Weights of a small multi-label audio tagger.
Model: 3.83M parameters, log mel input, arch tc_resnet, norm batchnorm, activation silu, depths [5, 5, 5], widths [96, 112, 144].
Training: 9300 steps, batches of 128.
Data: trained on single English nouns, adjectives and verbs, spoken by a formant synthesiser in many voices, 78125 training examples.
Rows from block 3 of a small multi-label audio tagger, named by matrix and row number. Rows with one number belong to one channel. Each number is 128 + 24 x the weight over its row's rms, rounded and kept within 0 to 255. All counts start at 0. Numbers have three digits each.
Before each channel's rows are labels from the 100 clips, of 14976, where the channel reaches its highest value: "lies over" is the class under the peak. Only what is clearly more common there than usual is listed. The data: single English nouns, adjectives and verbs, spoken by a formant synthesiser in many voices. In brackets: how many of the 100, against the usual share in percent.
# convs0: first width-9 conv (model.blocks.3.convs.0.weight, 96x96x9, each kernel summed), inputs 0-95
# convs1: second width-9 conv (model.blocks.3.convs.1.weight, 96x96x9, transposed, each kernel summed), outputs 0-95

lies over: /t/ (45 vs 3.4)
convs0.72:116135121146133088135102193103079136136104142139094122135136187132154125115118133133137130145147120160103101126108185148135134116151112097108168105120105105137135105183165097133133147121114125108145117112147097131151133096096157113163066168157100100098139123166127101142124141130131123138
convs1.72:149135118130110101124132078092096125139126085127131116099104067121107105145137103107085096103135139118128110132123083110122151106124126139102163121113105108124108125059096097116109134099088080160156132138099078127115107135151112116124145086126158092118129112089161098116140105122123126122

lies over: /t/ (75 vs 3.4)
convs0.54:101088145158117078160139115119142140142125124138140142149104138146127135114115118053146157111119123107120132134164147174107125143125149137126110137144114137093164128144151132120130121127147131123136124090100151154134113123109065108115103142129111137089118205170148089084164103145140169110
convs1.54:120138087104125105123145146123139148143124161125143117123148138163111134090105150108144134129171163126119150141122139137125136111175154149124199134128103124102106132122158159175070188147123153112112158140157107152175159133086108144150108154139121137176159094118144148101109131122114116132

lies over: /t/ (81 vs 3.4)
convs0.55:125137117099102115137125174128074126164141101123135099132192126145101096122122146085155095126142092161170141135109110125143150145178120130128119119125139152183145102160135115126152142115117098065126145145145129129109119123090123138175127116110122144152112118108137125148088120180127083118
convs1.55:117130123118140129109064121139096128119111106137090118141097143102128123129180095114116096152118173126099123123119142115112125123083124151104134138146125085111115138093083149146076145122183118124163092102123151110156082122119086106119147091116091127139126119101173104114110109097111157131

lies over: /t/ (50 vs 3.4)
convs0.85:144167154080134098144062151077113136141157107120100111124096176111125141102113111144154135102137123162135089142114129131154168149116124129156126143131103136099119111152132139115119137159127142117138133127118109152129116119151124104139145181129122127137119118125124112186184082092129067160
convs1.85:152101148128108147131132115155083149122116109161089095108150096156112123095138106130121143116134104109131117124107122089137111103105142132078103163142154080158149143110090127136164135082165145133117124135113130107161129138166115127157178071126140085089143133135164112113146100159096145126

lies over: /ɹ/ (36 vs 1.7)
convs0.69:100149143186076115137146153157104124122146127126151157110135094110138129168129142157114120146148147144134161145155113122142146166112147145123108146146116136129133091143116099169144116131161171138120106125140113140099122092160143105111085103117090084092154099113101163078135123092082142107
convs1.69:148087123123136122121124094107138129155139126110116111125116143107102097127100172121146094143080141129127114097149147099173113127152111119126086095109147139161125131121154164129134121136074129153136141124118145116103158147049162130118080138135120192114109122104087097111086118108141127105

lies over: silence (87 vs 55.9)
convs0.64:139128087102160113157106092153087147145128096113180166127125114175121116113172119092081163149120121116178145112107135105146112121128113131131096163146118132097094134111122129160108114141120121107175134083116124105145129114144118118154201101162110159138123146100140134125161115134119130133
convs1.64:144139137131140142114174138159175118125137149132105118170145175097111154080112109095135148140131127138129123148115143156163123097116140120115137123133119176095143132147147169122130134117171138088162130105132138147147122117112188154094047126136127142136130123113114187112114115167102151140

lies over: /t/ (28 vs 3.4)
convs0.79:105137121120127140134075157120114124118100099151136139124167158138133155131126107161155128097184110107133105110108181122141155086099129138122122126138083104164094149122178093134142149138103155114128131121157111133163097133090157131092115146182116131103115181113122121122161140105109091137
convs1.79:138147117123111073124099122080099153118139088094113093143125107106103133140143129150103124119127125086130117123131092103138140157187132115163136126126122103108129130118070113107128117137162093110121121119111083133093157121205129144140129124120158090085134121127170142128163132129103086129